Rows from block 3 of a small self-supervised image encoder, named by matrix and row number. Rows with one number belong to one neuron. Each number is 128 + 24 x the weight over its row's rms, rounded and kept within 0 to 255. All counts start at 0.
After each neuron's rows are labels from the 100 images, of 14976, where the neuron reaches its highest value: "top examples" is what is common among them. Only what is clearly more common there than usual is listed. The data: drawn human figures in many poses.
# fc1: MLP up (model.blocks.3.mlp.fc1.weight, 1024x256), inputs 64-127
# fc2: MLP down (model.blocks.3.mlp.fc2.weight, 256x1024, transposed), outputs 64-127

fc1.122 [109 106 147 185 122 155 122 144 117 103 127 121 138 147 136 127 152 121 146 168 106 169 140  96 173  95 136 123 140 130 211 132 129  91 163  90  81 158 120 118  80 108 113 138 156 180 112 118  98 138 131 115 112 129 136 159  89 151 127 114 149 157 129 123]
fc2.122 [111 135  85 120 174 115 152 135 112  91 144 131 124 106 105 115 142 144 106 121 130 100 126 122  80 136 105 151 102 114 115 119 141 100 112 140 128 112 120 122 150 132 138 119 124 139 159 151 107 161 117 129 104 114 114 117 118 123 121 165 128 148  98 135]
top examples: white top

fc1.486 [156 105 116 123  69 159 125 158 137 109 116 128  99  89 159 110 139 132 121 122 116 169 138 139  91 140 131 174 195 142 134 148 128 106 122 126 150 178 117 131 131 110 147 123  97 116 173 105 164 129 102 142  98 131 116 147 149 130  94 116  96 118 134  92]
fc2.486 [119 125 131 124 143  94 138 146 164 124  94 100 152 133 138 132 151  99 105 140 154 114 113 158 154  50 117 140 146 100 121  80 189 136 143  88  98 109 113 106 123 120 112 130 129 175 134 123  97 107 113 154 155 143 164 119 124 150 131  77 115 114 113  90]
top examples: handstand

fc1.28 [104 156 120 180 109 113  97 111 133 148 117 133 125 134  88  65 139 154  98 113 121 194 127 135 122 119 147 157  95 119 153 152 100 141 118 145 146 102 158  91 127 148 129  88 137 124  96 137  99 102 107 139 111 139 114 179 155  98 153 144 149 116 147  89]
fc2.28 [171 129 161  46 160  99 176 171 147 106 145 132 107 107 119  99 151 137 141 112 128 122 125 115 110 115 115  99 114 159 136 163  83 103 106  94  92 140 156 163 166 150 142 115 106 127 124 124 131 156 177 157 127  94 131 118 140 160 110 148  81 126 105 139]
top examples: white trousers

fc1.435 [128 135 150 115 143 153 133 100 126 101 118 100 123 157  90 144 147 135 106 133 158 152 113 118  95 109 129 100 140 112 144 124 146 116 107 153 107 111 134 131 118 100 108 132 111 154 128 124 151 127 151 118 148 102 106 117 138  80 143 148 140 109 132 102]
fc2.435 [133 134 138 104 125 154  82 113 152  94 119 147  94 151 124 115 134  89 157 116 135 135 107 127 106  80 117 143 108 145 152 142 117 121 142 125 151 131 118 137 135 119 136 176 149 112 166 116 142  89 103  86 104 128 132 172 145 117 148 111 119 139 101 116]
top examples: pink top

fc1.300 [154 158 121 164 138 139 132 122 122 125 109  92 119 125  77  98 143 131 134 137  85 172 146 113 147  51 104 107 129 137 111 125 143 164 137 143 108 119 135 132 139 132 128 133 135 161 164 116 119 141 150 134 128 131 128 108 143 109 141 106 191 145 171 110]
fc2.300 [175 126 150  87 168 133 127 151 125 160 141 136 115 103 133 137 148 141 149 120 123  69 108 139 113 128 109 150 160 160 153  94 135 104 135 130 132 166 100 140 106 146 125 153  99  88 132 128 122 102 155 171 137 123 113 159 183 104 150 122 148  95 108 102]
top examples: splits; pink trousers

fc1.719 [127 113 108 146 133 169 121 148 151 151 121 121 111 167 160 128 174 166 151 130 141 121  84 110 156 137 104 128 148 129 114 109 137 116 110 166  91 116 146 100 129  99 129 169 118 165  95 120 106 125 117 143 143 133 101  90 144 102 176 117 196 101 128 144]
fc2.719 [131 135 127 136 128 122 168 110  96 102 153 121 162 112 179 166 116 108 119 136 132  88 108 145 136 161 135 100 123 128 145 111 172 116 125 125 145 115 120 164 160  96 151 135 164 132 159 165 139 185  76 139 124 111 118 128 157 125 130 158 107  94  95 128]
top examples: lying

fc1.516 [154 187 123  93 142 124 133 154 129 122 108  95 172 152 131 101 103 116 113  55 146 122 123  88 129 115 157 113  79 123 140 159 161 110  82 115 103 160 158 121  85 159 147  70 103 135  95  83 114 111 127 144 145 111 163  94 124 132 175 135 126 131 133 101]
fc2.516 [142  93  70 140 141 140 164 105 106 181 114 163  99 157  98 141 123 107 111 163 105 151 148 113  98 137  89  95 110 184 139 117  89 148 111 123 106  97 178 117 149 112  94 101 108  99 136 120 113 128 148 104 127 138 143 170 133 189  94 130 120  81 135 136]
top examples: white trousers

fc1.535 [155 122 160 113 122 172 122 133 168 131 127 173 139 145 140 146  88 108 162 117 162 122 122 129 102 126  97 132 127 102 151 170 143  96 125  85 105 142  95 107  92  66 166 102 131  74 161 120 144 106 160 129 136 115 112 154 123 121 119 119 149 120 132 125]
fc2.535 [113 162 114 143 137 115 117 143 186 127 125 133 161  83 137 138 109 164 171 141 125 140 114 164 152  61 157 176 134 127  92 146 136 172 157 118 122 133 155 128 112 149 118 149 119 151 174 125 121 158 157 146 124 137 139 119 128 130 101 141 123 125 107 132]
top examples: lying; black trousers

fc1.329 [153  96  89 129 143 117 123  85  98 136  87  86 119 182 141 117 157 136 158 126  96 169 153 155 124 140 115 155 150 181 141 100 146 105 168 150 127 132 137 113 172 120 155 123 138 151 111 160 106 119 140 120 119 161 128 122 133  98 162 125 114 103 149 119]
fc2.329 [109 136 113 113 167 134 125 131 128 124 153 113 122 126 151 133 132 131 102  92 160 112 101 147 107 142 118 183 147 133 105 175 166 161  95 129 126 106 160 166 170  85 166 164  92 110 134 104 127 102 112 106 112 139  82 114  81 138 121 157  89 134 111 110]
top examples: pink top

fc1.629 [144  86 121  75 103  87 114 159 147 147 129 131 109 117 105  89 162 110 151 113 160 106 114 145 103 125 133 114 108 141 160 131 132 169  94 131 163 128 123 113  90 174 172  96 101 142 140 159 119 132 161 117 121 128 146 163 102 144 128 127 109 116 114 137]
fc2.629 [168 156 174 137 118 130 160 130 109 121 144 154 120 138 143 131 158 158 117 106 163 133 115  92 131 117 112 112  99 147 115 113 146 126 156 105 165 147 110 158 132 149  85 170 149 180  97 154 121 126 122 124 106 151 131  96 119 102  91 166 125 135 117 166]
top examples: handstand

fc1.557 [102  92 153 110 151 161 143 145 139  94 150 125 117 150 165 168 160 136  83 103 154 118 106 162 135 136 180 128 127 158 119 149 110 183 137 144 128 125 113 160 143 115 109 150 119 113 153  73 120 147 103 154 119 142  85 103 171 132 128 127  83 119 148 107]
fc2.557 [144 125 146  96 153 106  98 156 144 138 158 144 144 122  73 124 114 126 107 129 120 114 185  92 113  96 130  89 105 155 134 103 102 136 128 111 103 134 114 126 137 142 114 124 157 133 139 137 124 172 109 126 150  84 138 154 102 157 160 119 153 141  99 139]
top examples: pink top

fc1.457 [152 160 118  96 144 105  96 164 154 111 141 128 139 103 149  98 138 113 131 141 141 107 152 104 125 101 143 113 150 107 138 141  77 134  99 100 140 145 130  91 129 167 115 111 121 137 163 133  84 168  96 141 104 109 112 114 129 128  83 137 145 163 154 165]
fc2.457 [134 115 131 120 152 175 165 105 101 117 130 124 131 139 171 188 129 132 102 135 162 223 120 147 122 133 122 151 134 114 150 104 157 118 158 153 168  89 183 143 111 116 135 148 122 136 109 145 116 125 151  71 113 149 121 106 115  81 134 158  93 129  92 118]
top examples: yellow top; yellow trousers

fc1.628 [123  90 149 134 145 115  90 139 110 164 106  88 137 121 156 177 125 170 115 125 192 139 117 145 125 152 116 130 127 153 113 128 125 144 110 117 127 131 158 120  94  93 143 127 114 162 125 143 100 110 124  85 179 153 113  98  82 122 134  51 124  75 142 132]
fc2.628 [ 93 128 133 111  99 184 125 141 115 138 101  95 164 101 136 133 132  81 154 113 128  89 164 124 151 131  83 110 128 101 138 104 150  98 149 106 129 128 108 112 155 112 104 125 144 101 152 123  89 159 140 144  97  75 122 105 143  92 120 165  53 122 128 111]
top examples: handstand

fc1.705 [129 121 110 155 125 129 106 129 117 138 112 137 143 113 127 102  93 113 165  62 134 153 164 118 139 104 147 111 140 144 184  91 120 103 129 135 133 134  99 160 131 114 166 130 166 154 157 147 117 102 147 113 159 130 133 132 141 109 114  95  92  98 124 116]
fc2.705 [156 144  75 143 141 118 124 131 131 164 156 135 145  99 129 174 157 106 119 175 162 130  86 144 132 117 121 113 124 113 125 152 144  94 115  99 171 104 134 146 140 111 100 109 131 126 126 177 138 144 123 158 105  85 114 148 134 135 143 130 131  95 138 130]
top examples: yellow top

fc1.620 [108 109 151  67 115 117 108 168 102 145 114 112  70 125 165 138 132 149  76 107 119 114 142 139  89 118 133 130 171 164 138 145 129 151 127  87 136 144 156 103 124 189 140 129  67 150 115 117 130 152 118 165  84 145 182 123 117 135 100 108 122 151 123  88]
fc2.620 [148 159 131 112 176 124 119 118 136 132 125 142 108 129 106 143 140 152  93  97 164 189 112 147 134  85  78 135  91 106 158 116 159 110 175 114 161 167 142 133 129 139 120  98 128 141 157 117 106 122 131 126 161 160 114  93 116 145 101 108 130 129 114 102]
top examples: pink top

fc1.113 [134 134 126 169 112  99 158 122 122 160 128 177 141 128 150 102 104 130 114 126 143 144 149 105 124 140 107 109 120 163 153 104 153 137 128 117  93 129 139 136 136 144 165 123 133 129 109 154 112  56 121 153 143 145 136 125 165 112 139 157 145  77 153 104]
fc2.113 [ 84 118 131 157 136 124 140 148 135 146 135 133 137 138  93 113 166 119 122 118 115 131 134 134 111 128 124 123 147 129 152 160 130 134 174 132 132 119  95  99 126 108 137 131 136 167 132  64 143 123 119 138 134 127 133 127 114 120 114 120 116 125 107 141]
top examples: white top; white trousers

fc1.6 [121 157  85 111 141 129 118 121 130 134 124 121  96 147 137  92 135 134 130  91 156 109 148  89 119  87 126  71 115 127 107 153 134 136 156 102  98 171  93 143 157 174  99 127 170 131  94 109 121 134 150 165 102 119 152 193 148 147 117 130 159 139 132 133]
fc2.6 [ 72 106 154 113 109 112 149 141  85 163 139 135 120 148 146 137 167 104 111 124 113 120 121 108 118 146 149 142 110 107  98 137  86  96 116 104 167 106 138 148 124 106  94 138 165 156 113 176 119 107 141  68 106 109 161 158 107 116  93 114 108 144 152  87]
top examples: lying

fc1.21 [109  96 164 116 135 101 121 134 175 156 116 163 110 110 129 167 120 141 100 126 142 110 134 101  95 142 110 151 145 147 131 134 136 101 137 132 151 148 136 142 119 135 112 107 128 124 139 141 150 137 124 124 137 105 108 152 152  99 131 114 144 121 162 121]
fc2.21 [218 141 115 132 121 127 153 154 159 128 161 154 133  91 139 100 189 162 128 113 145 118 158 117 105 158 137  98  87  99 144  99 110 141 135  91 144 108 115 118 131 119  85 125  95 123 139  89 152 130  97 149 135 146 103  99 184 122 115 136 150 131 145 123]
top examples: yellow top; yellow trousers

fc1.675 [117 165 143 106 139 140  91 124 169 136 119 137 119 125 118 143 132 141 169 154 126 174 150 126 142  87 129 125 141 141 149 128 146 159  97 113 155  75 151 174 150  89 170 116 117 158 132 128 159 133  60  96 134 124 134 174 144 128 135 107 119 111 130 159]
fc2.675 [158  80 135 175  79 152 117 110 146 153 112  97  86 115  86 142 129 173 101 137 118 114 130 117 163 112 127 109 103 137 140  88 167 166 134 154 129 171 105 126  93 140 131 170  84 171 130 101 138 139 132 107 139 103 139 140 155 134 159 113 113 132 142 183]
top examples: handstand

fc1.177 [105 143  82 131 173 112 146 147  87 127 136 106 139 106 138 178 142 154 118 128 132 103 152 102 116 122 130  78 149 123 123 144 116 111 167 113 127 128 140 118 154 126 142 132 135 153 142  81 101 142 147 185 134  76 154  94 115 105 131 114 125 131 112 146]
fc2.177 [152 115 160 116 163 175 101 138 100 102 126 120 104 130 113 153 109 113  61  83 152 135 122 105 166 168 118  95 117 195 116 151 113 126 151 165 118 140  78 126 131 140 124 112 128 115 122 108 137 142 118 157 128 173  98 131 120 133 100 118 133  90 145 134]
top examples: white top; stocky

fc1.520 [133  52 114  88 156 111 137 122 172 139 137 145 113 130 120 148 130 133 162 146 137 162 165  89 156 189  94 160 149 126 103 111 130  94 135 141 145  79 117 121 134 140  97 133 121 154 135 116 155 140 103 125  92 113 136 151 124 126 142 137  66 143  91 111]
fc2.520 [127  83 110 160 126 142 118 117 134 165 119 115 112 162 135 130 111 104 120 123 107 113 140 129 151 135 142 142 111 125 123 110  90 176 114 124  89 135 105 156 117 166 107 127 107 134 159 116  82 140  84 108 129 112 120  84 129 131 124 129 143  86 132 120]
top examples: white top; black trousers

fc1.562 [119 154  97 125  98  83 107 149 133 132 161 116 102 143  86  98 124 127 109 143 101 107 164  89  91 130 134 143 136 163 155 131 145 129 150 123 117 156 150 124 155 127 141 133 149 127 144 129 134 134 158 151 152 117 136  88 149 111  84 145 125 114 158 196]
fc2.562 [158 178 108 163 169 126 166 140 141  71 104 152 118 127  92 122 158  92 156 127 110 130 102 138 123 150 102 106 113 127 103  98 117 125 161 146 148  56  89 128  96 160 128 124 157 109 111 145  92 131 119 127 100 153  81 108  77 142 110 125 113 142 146 161]
top examples: yellow top; yellow trousers